A small autoregressive pixel model, trained from scratch: batches of 64, 3.6 epochs.
Rows from block 5 of a small autoregressive pixel model, named by matrix and row number. Rows with one number belong to one neuron. Each number is 128 + 32 x the weight over its row's rms, rounded and kept within 0 to 255. All counts start at 0.
After each neuron's rows are labels from the 100 images, of 14976, where the neuron reaches its highest value: "strongest on" is what is common among them. Only what is clearly more common there than usual is listed. The data: single printed letters, digits and signs in grey, bent and noisy. In brackets: how many of the 100, against the usual share in percent.
# fc1: MLP up (model.blocks.5.mlp.fc1.weight, 512x128), inputs 0-127
# fc2: MLP down (model.blocks.5.mlp.fc2.weight, 128x512, transposed), outputs 0-127

fc1.112 [ 85 107 118 135 163 136 132 171 195 145 127 152 101 149 137 160 169 128 197  95 127 151 122 137 100 146 178  97 179 136 141  50 159 115 129 100  86 102 161 152 153  97 156  56 150 117 155 121 187 132 103 159 103 124 111 181 111 143 143 178 124 171 173 111  94 173 154 146  82 142 123 158 134 116 146 118 142 168 133 218 139 168 123 137  72 114  66  79 182 134 158 124 109 185  76 153  96 155  95 165 123  66 157 117 108 164 146 137 115 116 168  95 109 167 174 175 167 112 117  99 124 121 171 130 131 133 131 118]
fc2.112 [139 189 127  92 114 177 102 143 132 146 133 149  71 139 131 161 112  95  85 134  26 154  85 139 129 184 134 135 115  64  41 126 109 126 115 111  91 152 130 108 144 133 115 115 187  81  88 127 161 104 178 161  95  98 137 130 136 146 134 112 133 103  84 165 183 158 123  90  39 158  74 132 103 129 102 159 113 121 136 158 105 127  81 100 153 150  80 134 212 152 101 165 155 143 131  73 110 141 114 162  93  72 132 169 134 143 151 150 143 159 116 105 152 126 134 143 138 115 112 110 143 187 111 189 114 124 114 154]
strongest on: dark on light (100 vs 39.8)

fc1.83 [ 77 136 132  90 129 127  67 111 106 160  73 157  77 123 151 136 181 123 165 146  95 115 103  97 114 115 150 103 133 119  85 127 119 103 129 161  73 130  76  53 145  87 175  62 197 176 117 147 117 132 129 141 137 129 149 152 111 139 189 135 132  96 109 153 128 155 153 125 154 126 154 147 144 112 168 187 133 144 143 189 131 181 128 110  70 183  92 123 136 162 133 123 147 115 106  96 120  95 133 111  90  97  79 126 104 175 230 187 123 136 129 147 141 167 115  59  99 168  83 121 153 119  86 116 119  95  99 104]
fc2.83 [146 113 146 167 107 126 124 168 110  91 147 134 184 154  45 114  82 198  86 136 189 112 147 118 133 168 128 154  82 120 182 149 152 171 143 139 159 123 129 149 143 119 152 127 141 113  73  51  70 127 121 141 120 124 168 103 168 143 163 120 136 181 182 118 119  87 154 146 144 161 120 125 147 139 134 155 106 176 126 101 138 179 185 155 111  77 134 179  88 172  55 139 159  77  92 120 128 111 105 110 123 140 122  62 123 142 128 143 101 100 148  38  95 162 113 139 137  88 127 105 142 113  88 160  98 144 151  76]
strongest on: dark on light (93 vs 39.8)

fc1.16 [146 146 146 141 128 163 140 129 121 112 103 146 101 175 119  82 138 157 119 108 102 150 146 131  45  98  99 183 135  96 123 105  62 106 146  99 214 123 105 131 129  77 120 127 111  94  72 150 125 104 160 155 141 139 175 174 136  78 165 200 123 112 153 118 117  88 129 171 153 178 100 181 126 224 175 110 105 136 141 143 118 127 155 148  91 113 127  80 150 124 137  85  69 139 135 118 112 165 174 161 129 177 164  70 134 154  95 140  87 185 139 155 158  96  93 115 152 124 160 126 146 128 154 175  97 131  63 118]
fc2.16 [100 112  86 144 114 112 145 129 122 106 123 163  92  74  71 161  90  87  95 179 144 160 166 107  88 115 131 182 160 119 109 104 124  77 162 106 108 158 136 116 105 133 112 149 168  81 213 174  95 127 149 174  82 133 119 102 166 182  71 105 140 103 126 137 105 162 157 125  68 154 124  84 164  88  60  86 175 106 115 136 103 136 105  93 150 125 163 104 142 149 158  96 109  80 110 180 121 122  76 133 113 104  94 159 152 108 124 206 129  96 153 137 117 109 129 142 174 144 171 144 150 160 195 160 118 144 124 185]
strongest on: capital (62 vs 35.6)

fc1.194 [168 135  75 185 162 166 133 161 140  82  74 148  99 101 112 127 159 187 158 141 133  58 115 153  80  55 165 119  69 132 133 132 108 114  84 105 147 176 186 103 132 138 164 175 122 135 138 161 163 127 140 195 114 129  96 149 133 115 167 106 104  93  99 111 153 124 197 159 147 132 101 105 174 143 175 143 196 101 140 112 147  98  85 141 148 136  69 126  96 132 118  97  60  91 113 169 118 135  95  93 117 125  89 127 133 142  95 180 129 102  95 195 146  98 166 120 127 102 193 133 115 130 173 109 129 136 153 148]
fc2.194 [ 75 140 137 182 106 113 182 134  63 125 175 156 182  93 146  59 114 114 127 224 139 146 137 117 104 108  77 103 112 161 148 122 141 127 121 169 130 158 151 127 117  89 182 128 120 146 123 110  73 138 136 140 114 179 158 136 125 151  96 124 124 159 109 149 145  80 160 131 138 148 168 104 238  54 114  88 128 138 131 124 126 110 117  96 171  96 141 105 144 121 159  72 106 167 136 154 139 119  97 102 127 121 135 177 134  75 124 163 110 100 146  85 195 124  93 148 156 109 190 142  67 140  73 145 120 115 133 158]
strongest on: capital (61 vs 35.6)

fc1.266 [ 21  86 126 106 137 132  99 179 116 129 148 161 149 100 110 101 135 142  93 145 152  96 138 115 142 122 140 133 164 178 112 100 130  98 126 107 188 121 148  99 145 137  81 122 124 162 101 158 125 114  98 127 138  92 169 144 151 117 132 164  66 123 121  97 187 114 122 119 122  93 184 109 139 161 127 153 146 116 145 162 118 116 139  98 148 107 149 129 193 115  67  71 118 106 138 168 120 166  83  97 113 149 109  91 129 112 153 158 150  67 143 202  65 124 124 123 130 148 161 104 122 108 211  73 108  87 192  37]
fc2.266 [177 204 170 125  76 162 104 136 131 142 149 167 148 186  58 126  72 121 122 178 190 103 101 158 112 127 106  57  84 141 151 113 147  93 147 122 164 107 123 135 172 135  26 127 119 103 167 152  74  68 127 130 124 137 118 133 141 145 138  95  89 134 213 101  97 103 131 136 124 131  98 131 112 113 119 146  73 107  77 149 101 170 152 171  84 131 126 117 190  92 111 144 138 110 173 156 162 116 149 123 136  84  96 139 102 120 160 118 107 172 168 152 126 130 130  84 123 131 126  97 170 134  65 100 125 153 106 154]
strongest on: dark on light (96 vs 39.8)

fc1.71 [148 109 129 155 145 125 119 117 119  77 106 116 125 158 180 162 148 185  84 124  88  79 114 150 165 118 152  86 134 116 124 111 139 182 109  85 156 145 144 144  54 158  92 161 143 165 133 104 180 102 119 166  89 109 144 108 152 105 131  72  87 146 105 132 169 123 167  81 186 151 129 141 122 142 137 110  81 206 166  99 127  63 103 102 104 153  83 111 135 124 107  97  86 146 156 143 165 110 153  71 150 122  26 136 165 153 111 108 171  82 178 140 183 128 161  78 158 148 118 119 119 126 112 115 138 176 171 164]
fc2.71 [200 165 141  95 130 111 153  67 123 104 116 111  88 127 153 126 130 145 163 161 109  87  83 129 145 110 110 120 174 138 122 103 128 140 131 112 144 122 173 144  97 136  65  75 100 164 156 184 151  94 149  67 161 170 141 190 152 112 158  94 130 106 126 163 145 110 149  99 131  82  76 175 111 133 154 142 124 209 102 111 120 182  81 140 134  93 132 124 135 111 150 123 116 111 188 101 174  72 121 104 104  80 100 171 120 130 127  85 164 140 154 198 155 110 159  77  99 122 213 152  75 133 112 151 141 149 112 179]
strongest on: capital (62 vs 35.6)

fc1.24 [117 101  74 106 106 129 127 185 136 147 138 135 132 112 113 151 134 175 161  86  91  80 223 143 114 101  99  89 149  76 114  71 117  87  86  94 123 142 171 142  92 143 129 146 160  40 138 117 164 126 107 171  79 119 122 132 127 151 163 150 142 113 124 138 163 128 132 140  69 162 148 128 172 123  98 126 167  83 164 174 110 100 126 158 145 131 157 101 109 114  88 154  85 141  54 145  53 124  85 142 134  91 126 161 126 130 120 143  36 143 114 201 116 138 121 165 127 172 176 121 117 147 158 152  72 114 127 125]
fc2.24 [102 136 127 124 145 146 142 155 132 135 123 175 135  64  74 143 122  97 145 141  99 146 126 145 112 125 114 167 140  71  89 115 158 111 115  92   0 133 192 110  87 121 127 154 208  82 146 155 153 170 108 148  59 105 104 131 116 174 121 148 132  99 169 131 161 148 151 148 102 171 147 153 138 114  86 147 144 102 150 104  95 122 149 102 187 155 100 129 130 137 122 123 102 119  88 102 138 140  55 131 101 109 107 226 127 130 114 162 100 106 110 126 134 121 140 168 122 132 184 132  81 168 124 190  98 144 113 174]
strongest on: dark on light (100 vs 39.8)

fc1.120 [130  90  89 147 143 137 139 144 139 144  30 153  80 119 182 122  92 108 135 118 102 100 158 106  90 102 122  50 121 130  82  66 182  88 202 175 122 126 132 173 105 100 133 135 144 153 106 155 119 142  87  78 139 176 113 130 140  85 108 181 118 149 150 153 140  83  93  97 108 167 155 138 108 105 147 170 178 173  95 172 132  91 118  99 143 134  91 123 159 143 132  38  71 123 116 116 131 124 122 134 178 162  98 120 175  86 105 157 159  89 140 154 137 162 159 120 134 165 147 162 147 124  87 160 143 122 188 150]
fc2.120 [136 118 149 110 108  91 123 182 186 142 131 103  98  91  88 152 184 112 129 205  80 157 143 132 148 180 150 157 136 120 117 168 118 166  78  35  99 116 106 149 133  92 202 150 148 176 183 154 150  97 103 150 144 100 117 185 108 104 152 151 163 153  93 130  74 104 156  75 108 136 111 114 134 111 135 117 123 126 147 139 156 115 158 150 108 107  89 123 152 124 148 130 191 179 112 142 112 193 100  96  48 138 134 146 104 146 141 201 110 102 157 159 122 127  85 170 137  88 156 125 115 172 139 175 128  92 130  93]
strongest on: capital (64 vs 35.6)

fc1.478 [118 151  97  79  69 127 125 146 191 103 119 174 106  48 196 149 168  77 202 156  94  93 111 145 134  48 184  96 130  65 159 124  62 112 137 128 142 153  96  79 118 123 146 146 124  94 143 224  90  93  93 179 185  94 106 165  76 154 110 129 126 129 139 123  67 168 186 139 109 108 131 109 123 145 119 121 152 126 127 146 100 126 105 115 190 150 104  65 192 136 135 139 113 143 104 162 123 142 127 100 132 108 148 131 125 102 144 146 125 155 153 140 149 112 134 115 156 161 124 133 127 124 165 129 100 127 104 152]
fc2.478 [163  93 138 144  81 139 135 171 130 150  81 118 126 117  92 216  52 136 161 106  66 149 127 133 106 128 170 202 110  85 131  72 115 112 127 145 127 131  96 104 157 113  77 141 140  76 128 159 141 115 135 167 109 132  81  94 198 153 144 130 128 106 180 131 122 141 103 126 102  94 128 151  84 167 116 133 183 117 151  92  96 178 142 142 147 146 140 123 150 179  86 119 123 127  93 162  89 150  67 177  59  87 126  81 184 155 127 171 160 184 104 145 117 118 129 161 139 113 167  83 157 143 144 187 111 160 114 119]
strongest on: bold (72 vs 46.7)

fc1.73 [176 122 129 198  80 116  91 104 131 159 132 188  82 135 135 149 142 178 105 160  49 101 118 149 157 107 146  41 148 119  69 180 130  80 112 142 147  94 125 147  95 106 173 114 166 127 111 128 132 145 156 158 132 133 110 226 123 162 121 129 108 175 110 104 218 113 171 179 135 129 126 136 180 103 105 184 133 129 163 124 104 125 105 136  87  87  98  91 112 158 163 131 140 110 184 178  94 141 125  94 103 108  90  95 165 129 118 168 103 113 103 156 139 123  82 132 130 169  98 142 172 132 164 160 140 145 138 109]
fc2.73 [ 98 154 132 121 100 107 109  53 127  69 174 103 144 153 146  57 106 128 151 195 169 133  98 144 119 168 101 125 112 141 118  87 106 171 136 104 151 197  82 105 150  87 152  77 104 171 136 150 103 128 114  86 135  82 126 126 108 127 118  67 116 122 183 120 193 130  98  76 136 121 132 141 119  84 114 170 103 132 100 139 102 154 149 147 127 196 122 160 195  64 142 128  65  79 112  75 145 123 208 145 154 138 140 113 110 123 165 149 140 146  89 155 109 172 145  97  84  96 136 125  95 125  87  86 123 168 134 123]
strongest on: capital (64 vs 35.6)

fc1.203 [182 175 122 222  72  84 163 101 106 134 141 151  82 149 156 145 102 188 144 100 129 104 171 153 122 127 149  99  65 103  58 143 111  80 125 159 140  99  81  87 104 111 181 141 141 107 130  92  95 126 125 165 109 161  73 118 127  82 165 125 123 141 121 154  77  92 121 153 124 131 135 163 124 106 156 123  95 134 131 171 148  95 159 111 199 133 146 133  94 202 115  45  81 160 108 103 132 139 127 152 163  83  65 145 174 121 103 108 106 116  91 176 134 134 134 150 188 136 123  83 124  97 115 135 113 112 137 114]
fc2.203 [147 143 114  64 129 121 123 162 193  92 121 114  79  71 142 146 152 151 153 136  99 133 113 114  86  75 116 185 109  95 138 122  91  98 140 182 123 134  93  42 146 116 136 156 167 117 141 160 136  93  86 165 132 153 101 130 118 150 110 133 144 138 165 149 178 191 101 124 131 138 176  43  91 131 121  70  73 155  94 132 111 183 118 100 124  93 130 100 139 134 133 189 125 145 137  93 131 139 133 163  44 110 156 133 128 143 170 128 133 186 153 174 116 159  99 121 157  97 183 116 124 127 195  88  95 171 108 156]
strongest on: capital (60 vs 35.6); the character M (34 vs 1.3)

fc1.75 [152 114 122 135 111  70  85 161 183  78  86 157  83 201 231 107 194 119 111 189 111  80 178 140 107 123 140  99 110 138 151 178 122 105 155 118 175  94 113 102 134 108 118 112 114 184 141 127 169  75  78 133 158 102 124 106 107 109  76 117 147 127 136 121  93 158 151 131 174 133  91 113 147 144 167 132 130 178  91 130 178 132 182 107 156  66 140  87 153 128 148 138  89 132 125 102 135 129 112 150 124 138 142 169 146 123 108 139 156 129 137 178 176 122 144  81 191 143  64 103  63 133 143  94 136 115 126 103]
fc2.75 [171 110 116 188 112 139 132 152 137 119 109  83  51 101 187 204 158  97  71 143 122 147 110 187 107 171 164 146 194 121 140  91 124 122 118 150 143 148 131  80  96  94 124 183  84 156  74 157 184 111 149 127 111 141 139 134 149 150 187 118 113 137 123 155 112 146  98  77 128 148 170 129 165 139 106 104 187 159 133 108 177 185 105 112  83 126 122  63 119 106 132  86 105 127 161  93 108 178 105 166 109 106 119 123 153 147 165  90  78 166 119 113 129 113 111  70 119 121 211 140 127 168 109 134 113 144 121  85]
strongest on: bold (72 vs 46.7); the character * (26 vs 1.4)

fc1.263 [152  92 123  77 126 106 147 123 115 176 129 179 107  90 144 136 101 202 158 167 122 123 193 130  57  88 151 111 117  85 112 137  50 101 165 125 152  90  52 106 103  70 119  88 124 102  92 145 101 107 125 106 149 138 136 109 127 132 162 146 154  96 149 133 157  91 147 129  97 144 146 146 135 138 114 140 135 176 154  74  90 156  98 112 104 130  91 122  63 127  69 113 123 156 126 126 130 107 165 149 117 201 141 129 139 167 145 135 101 165  94 146 106  65 109 150 148 109  60 120 189 141 104 128 161 176 134  37]
fc2.263 [145 135 146 155 121 144 190 136 126 108 175 129 110 151 123 130  82 164 132 183 131 153 137 124  93 177 126 126 156 154 149 137 182  83 160 103 159 148  77 119 125 107 165  98 135 122 116 132 123 125 129 114  94 126 191 106 128 118 117 159 151 102  96 139 111 130 114 133 114 164  38 115 148  89 132  70 140 180  86 135 184 149  90 131  85  55 183 121 134  95 124  29 121 112 163 149 123 136 109 131 137 130 112 136  88 107 162  66 119  95 182 182 181 115  63 120 201  65 141 134 172 137 152 178 125 130 104 144]
strongest on: capital (63 vs 35.6)

fc1.39 [172 106  82 164 135  97 132 142 127 145 101 185 112  91  99 161  57 130 150  43 111 153 105  99  74 171 142 129 135 119 155 137  93 154 160 157 162 173 124 108 111 151 201  96  78 139  83 151 145  69  71 160 131 149  62 136 165  96 109 126 141 113 146 121 111 104 158 134 116 129 176 194  98 121 124 138 135 130 171 197 150 139 121 111  98 154  99 154 118 161 115 129  70 127 124 145 140 120 134 158 113 122  62 110 196  92 136 129 122 123 139 170 140  83  95 168  99 147 119  55 155 167  87 125 139  80 166 113]
fc2.39 [142 108 128 172 104 141 181  88 143 131 121 162 115 150  79  68 135 111 102 153 174 147 130 156  73 174 111  82 155 134 148 175 119  76 117 138 190 155 131 182 124  91 104  96 117  93  90 148 110 103 139 108  83 138 181 161 145 149 137 182 124  57 166 142 104 117 121 114 119 160  97 114 138  91 119 117 101 149 112 110 193 194 119 128  71 177 140  96 191  85 116  97 109 118 177 145 110 147 124  87 108 123 145 174 119 180  84 102 118 191 172 117 148 100  73  79 166  82 148  99 167 136 156 168 125 151 127 121]
strongest on: capital (69 vs 35.6); the character W (26 vs 1.3)

fc1.161 [117  90 105 148 112 117 127 133 196 110  95 113 182 111 161 104 133 100 167 148 147  91 124 124 163  86 128 138 113 121 136 126 139 175 124 229 136 122 148 126 116 148 186  80 125 155 126 114 105 178  73 154 100  82 126 113 134 137 125 158 138 139  95 124 141 142  81 200 166 166 198 167 145 133 165 113 122  78 106 154  95 136 145  86 109 119 110  97 105 185 154 137 124 109 176 150 137 153 134 101 137 134 116 116 150  70 169 174 107  96 118 116 155 132 125 116  76 255 118 131  84  70  92 101 153 145 159 144]
fc2.161 [207  59 127 155  98 118 122 106  98 121 143 151  79 153 103 151 108 106 102 141 137 128 177 125 122 113 152 147 103 148 151 152 106 136 177  89 125  92 137  72 104 116 117 137 101 133 191 138  51 187 115 148  97 158 150 130 167 113  42 150 153  85 179 127  75 134 211 121 147 176 161  97 141  82  75  88 186 205 112 130 169 136 144  73 162 112 142  90 162  92 152  74 130 103 110 173 144 139  81 142 110 126 122 168 156 118 144 171 116  82 144 128 153 109 121 132 159 125 120 116 131 123 169 114 145 130 129 136]
strongest on: bold (80 vs 46.7)

fc1.36 [154 119 119 145  72 132 110 104 175 139 170  90 153  99 202 124 120 159 134  78 132 106 178 172 179 107 134  75 142 158  49  98 137 153 122 147 181 123 165 165 101  80 161  82 181  89 105 151  82  60 152 151 117 139  97 122 165 114 117 112 118 158 102 105  98 131 148 152  56 132 166 123 132 143 157 156 128 135 184 102  99 102 107 120 152 157 110 126 155 133 111 180 164 193 121 114 122 101  97  93 106 112 120 134 214 130  66 131 137 116 108 130 122 150 174 131 117 121 143 108 107 102  60  70 167 149 149 165]
fc2.36 [ 80 158 147 166  78 134 111 126 117 169 196 110  82 125 122 136 159 120 148  76 177 153 164 141 165 209 138 154 137 131 131  77 143 160 151  65 128 107  93 107 102 141 201 174 174  71 191  95 151 122  88 119  64 124  98  91 143 133 104 132 124 167 158 126 153 103 166 120  99 122 111  99 140 107 114  74  81 129 189 138 111 146 125  69 123 180 161 104 155  93 112 119 185 133  94 137  40 119 142 134 136 105  98  92 121 144 128 140  69 123 100 149 123 100 161 106 109 117 130 121 119 139 138 175 132  94 171  90]
strongest on: capital (61 vs 35.6)

fc1.151 [202 108  77 100 107 133 122 150 125  63 128 131 118 145 167 135 125 145 135 100  89  67 180 143  86 123 126  57 159 123 118  47 125 129  90  99 143 114 196 140  97 119 116  73  98  91 162 115 143  80 180 169 161 109 156 198 117 115 106  86 118 102 138 105 141  78  97 112 132 122 146 114 171  88 122 114 171 159 158 157 130 145 167 118  94 140 136 130 126 105 117  97 112 118 134 151 105 177 124 145  85 117  65 115 102 171 118 165  74 188 119 153 161 123 180 111 139 170 168  50 147 155 118 125 116 126 169  88]
fc2.151 [ 74  93 138 164  91 129 115 144 126 114 119 120 147  73 119 148 124 110 137 126 148 142 133 139 114 158 116 137 118  80 133  69 162 184  88  97  54 128 116 117 123 187 133 106 208 149 182 132 109 144 108 145  56  78 121 116 135 160  87 122 116 156 183 123 150 113 144  92 139 145 175 155 136 144 104 178 156  97 137 152 117 145 172  81 157 178 135 138 116 168 154 149 176  97  99 122 152 130  93 125 148 121  79 122 108  82 104 159 121 140 104  83  13 154 152 123 121 163 157 160  73 120  58 121 127  96 169 174]
strongest on: dark on light (100 vs 39.8)

fc1.499 [131 115  92  89 165 170 136 131 106 120 136  79 104 114 153  90  99 152 166  95  87 139 141 142 112 158 168 155 188 124 133 127 132 171 202 140 138 113 101 120  99 131 147 122 107  72 168 160 169 101 112 123 103 108  97  91 145 143 120 136 160  54 121 142  66  94 103  85 108 143 123 176 157 160 131 133 125 155  50 122 166 100  59 130 123  68 121  99 107 173 128  69  82 116 168 177 144 104  95 155 167 139 155 139 128 131  89 129  90 155 158 148 101 136 117 110  79 180 165 130 165 110 142  81 111 143 127  24]
fc2.499 [ 82 155 101  64 126 143 143 143 110 108 143 104 134 141 125 165 106 115 160 143 108 195 160  32 175 176 163 139 106  96 125 166 187 215 110 144 122  98 136 135 108 161 201 139 123 164 141  70 131 142 111  96 125 123 120 103  90 180 198  88 142 139 123 146 170 124 104 135 128 128 127  95 102 132 168 164 160 112 114 118  96 121 131 106  98 140 104 133  88 140 130 170 153 144 114  69  87 176 155 153 163 130 146 119 169 158 100 135  82 173  58 143 103 148 149 148  69 142 118 146 124 146  52 167 104 112 131  84]
strongest on: dark on light (95 vs 39.8)

fc1.367 [ 98  57 102 136 106 164 152  82 171 152 101 159 117  84 166  92 184 138 174 121 137 164  99  76 142 150 120 119  99  93  90  95  41 130  95 104 152 146 150 158 166 119  89 116 133 179 109 173 117 125 126 140 156  71 128 212  72 118 111 146  87 147  81 168 148  97 153 133  51 104 154 119  97 190 116 131 141 102 125 171 143 148 109 114 168  99 135 140 197 140 122 104 172 112  98 126 122 171 161 125 146 152 115 129 156 172 168 152  87 125 123 115 111 100 125 109 136 169 100 161 122 137 112  96 140  73 157 188]
fc2.367 [137 128 121 143 173 120 129 187 122  78 195 134 171  48  84  92 166 154 157  47 189 121 175 143 118 118 124 163 149  78 183 159  76 105 121 159 129 147 141 163 112 158 140 191 128  92  87  72  95 103 100 185 141 106 141 115  52 114  96 106 100 142 112 120 118 111 155 142 149 137 166  98 143 184 124 106 121 119 153 131 141 125 136 144 178 106 131 165 115 147 110 136 140 112  87 134 148 101 175 111 163 175  97  98 122 172 112 138 118 103  34 107 111 188 126 120 142 122 183  92 152 142 101  98 142 128 152 121]
strongest on: dark on light (99 vs 39.8)

fc1.400 [ 97 113 142 114 148 119 132 141 121 211 123  68  94 116 159 128  98 167 105 115 148 196 112 107 112 159 154 138 146 134 105 148 127 120 169 165 161  85  72  89 105  77 153 177  93 120 127 166 158 126  91 135 119 152 120 171 123 116 100 139 101 145 118 100 113  94  96 114 169 115 160 215 119 212 135  67 138 104  91 122 173 123 127 118 137 182 114  94 138 154 121 115  91  66 106 158 132 188 109  91 175 173 101 143 130 126 152 132 127  62 185  95 143 115 121  81 165 140 133 121 173 117 175  92 148  91  95  68]
fc2.400 [108 175 107 120 160 141 109 125  84 174  97 154 154  55  91 107 116  95 162 139 159 155 136 134 116 103 110 154 121 126 168  86 143 134 149 117  90  91 194 147 103 138  86 115 173  56 148 106 109 198 106 145 118 124 111  81 159 165 105 132 142  92 161 151 115 186 152 108  86 175 135 121 161  95 109  90 147 165 188  88  83 114 133  85 125 133 163 135 103 172 113  95 114 106 106 116  75  78  59 163 179  81 166 173 145 113  93 150 105  90 144 109 123 137 162 169 104 139 146 155  90 161 126 144 106 206 110 161]
strongest on: dark on light (99 vs 39.8)

fc1.208 [ 91 138 139 152 118 151 118 150 163 112 139 133  96 113  97 134 151  95 219 173 167 144  85 127 156 143 105  60 128 116 102 118 159 138 110 111 170 127 143  92 128 114 222 108 110 161 141 129 178  85 115 119 124 118 100 103 124 111 133 134 108 170 110 162 159 177 181 128 151 106 142  89 159 140  98 171 129 112 172 168 123 141 149  95  51 167 114 121 129 151 142 122 192 155 115 122  99 188 128 173 126  65 107 120 220  98 141 153 141 145 139 161 118  93  57 125 159 115  82 135 158 154 166 110 167 167 152 188]
fc2.208 [ 89 120 155 150  53 110 160 169 174 105 163 120 138 141 122  85 126 154 104  86 120 207 127 114 115  48 102  89  87 111  73 134 140 168 170  85 130 138  48 122 124 127 206 149 135 133 115  63 186 147 129 140 140 109 110 121 153 113 162 164 137 129 123 127 139 123 122 196 133  73 138 100 176 112 154 156 102 137  83 133  88 165 139 120 140 102 164 123 116 125 133 199  78 110 133 125 131 124 179 100 172  72 104 118 156 146 157 160 140 145 101 156 182 110 135 100 110 141 165 106 169 183  90 150  92 149  94 126]
strongest on: dark on light (96 vs 39.8); bold (75 vs 46.7)

fc1.328 [164 114  85 165 125  78 123 113 144 154 148  72 131 137 159  67 166 172 130 166 121  90 151 122  95  69 177 126 170 123 102 135 110 112  81 137 154 135  80 152 120 134 146 205 121 115 113 173 120 185  97 128 174  91 146 185 114 142 151 162 122 159  49 105 119 132 128 160 146 151 215 113 129 174 157  76  98 151  93 130 135 109 138  94 101  95 139 134  86 120 173 129 107 161 167 156  98 227  87 106 137 140  95 147 131 158 125 119 112 123  81 122 170 135 122 104 181 122 122 143 111 143 144  95 105 130  60  89]
fc2.328 [165 126 125  80 117 173 121 164 208 141 101 169 124 107 171 170  92  74  94 159 119 144 102 144  91 126 143 129 164 140 173 106 128  38 136 115 152 152 136 151 136 131  79 140 136 124 121 149 126 128 197 185 124 108 124 153  92 116 136 142 119  81 136 151  88 139  80 132 103 161 141  79  76 139 118 180 166  12 132 122 150  94 136 138 179  91 108  97 169 129 137 115 145 130 120 127 165 122  87 137  89 115 134 135 105 152 147 135 124 119 107 201 142 135 110 100 122 109 159  82 137 128 173 191  66  93  63 127]
strongest on: dark on light (79 vs 39.8)

fc1.238 [196  96 141 132 145 179 113 127 137 111  89 125 112 124 209 135 131 123  93  90  57 125 163 117 147 162 110  69 150 143  96 114 117 137  58 134 106 121 173  91 100 172 146 129 120 124 130  66 129 101  92 170 132 100 135 131  84 161 136 108 163 137 117 140 190 124  77 131 150 128 174 121 178  83 144  94 139 165 177 164 123 160 156  94 100 111 115 141 106 123 182 126 101  89 149 124 135 175 130 163  82 123 120 152  91  94 130 177  73 127  77 100 100 170 174 146 103 198 117  53 143 171 113 125  89 108 177 134]
fc2.238 [131 116 141 138 138 150  84 107 165 107  92 151 109 100  89 158  96  91 112 170 129  80  75 123 135 117 142 164 141  65 130  99 137 166 131  76  63 122 139 108  97 162 125 109 191 185 185 192  75 109 120 141  88  80 124 132 159 146  84 113 123 130 187 132 107 138 101  90 144 155 139 116 133 108  77 139 133 150  79 132 123 140 149 127 183 168  92 137 194 157 145  92 120  93 129 157 137 135  64 135 143  80 146 171 131  82 104 167 165 160 145 131  69 126 144 108 123 133 148 178 129 156 124 198 168 169 171 196]
strongest on: dark on light (100 vs 39.8)

fc1.27 [ 62 128  89 128 167 147 188 132 137 134 110 125  85 165 124  82  68 135 132 109 112 110 119 125 218 152 110 200  94 120 146 166 115 138 143 146 141 185 173 130 107 103  91  92 107  73 189  68 130  90 123 140  88 149 172 157  96 116 125 135 165 105 133 133 144 139 131 137 121 153 108 171 129 168 154  95 172 134 168 131 137 164 116 175 135  90  83 124 114 179 118 109  62  95 139 168 108 162 122 108 133 161 159 139  54  92 115  93  95 100 158 113  95 108 159 100 161 183 131 127 196  60 128 116 120 123 143  95]
fc2.27 [161 123 112  75 176  69  77 117 142 167  99 141 117 138 177  81 112 145 121 152  72 121 154  68 125 152 137 128 110 183 131 161 167 156 200  87 111 112 179  70 188 165 127 128 135 125  99  81  51 135 136  95 165 104 139  70 145 139 119 102 137  86 199 138 125 118 113 121 171 136 112 131  87 112 139 109 157 114 129 119 163 139 139 192 160  70 155 123  75 157 136 147  95 128 117 134 122  74 134 136 101 114 160 120  70 182 142 156 124 121 132  99 146 174 141 149 133 107  62 107 155 105 128 151 112 212 127 128]
strongest on: dark on light (79 vs 39.8)

fc1.329 [138  65 115 166 155 169 122 128 157 156 128 156 163 110 170  88 153 128 116 139 104 126 151 137 144 143 108 137 179 145 112 104 122  94 118 121 128  88 117 144 104  94 121 129 141 136 158 217 107 116 139 115 121 103 164 118 136 108  84 156 160 154  67  81 133 115 162 168 116 203 229  98 190 125 120 165 161 122 140 162 143  69 175 158 137  68 150 106 130 129 149  53 164 110 132 192 143 154  84  77 147 130 102 128 105  97 151 164  95  57 126 133  93 107 156  80 116 175 145 129 122  80 129 107 147 132 168  88]
fc2.329 [141 113 101 109 100 151  56 182 172 172 128 154  81 183  95 207  98  45  86 104  86 120 126 132 132 140 152 155 120 119 134 110  99  90 188  72 156 140 118 140 148 158  27 152 148 101 116 196  65 106 144 176 138  67 129 130 117 109  91 115 103 101 164 114  51 130 132 116 120 119 125 126  98 159 105  94 144  59 102 136 117 119 152 153 181 169 151  98 190 135 135 125 130 116 125 163 137  90 116 147  77 122 140 100 124 144 131 165 163 157 131 142 103 145 124 115 125 124 154  91 175 139 137 156 126 133 162 118]
strongest on: dark on light (83 vs 39.8)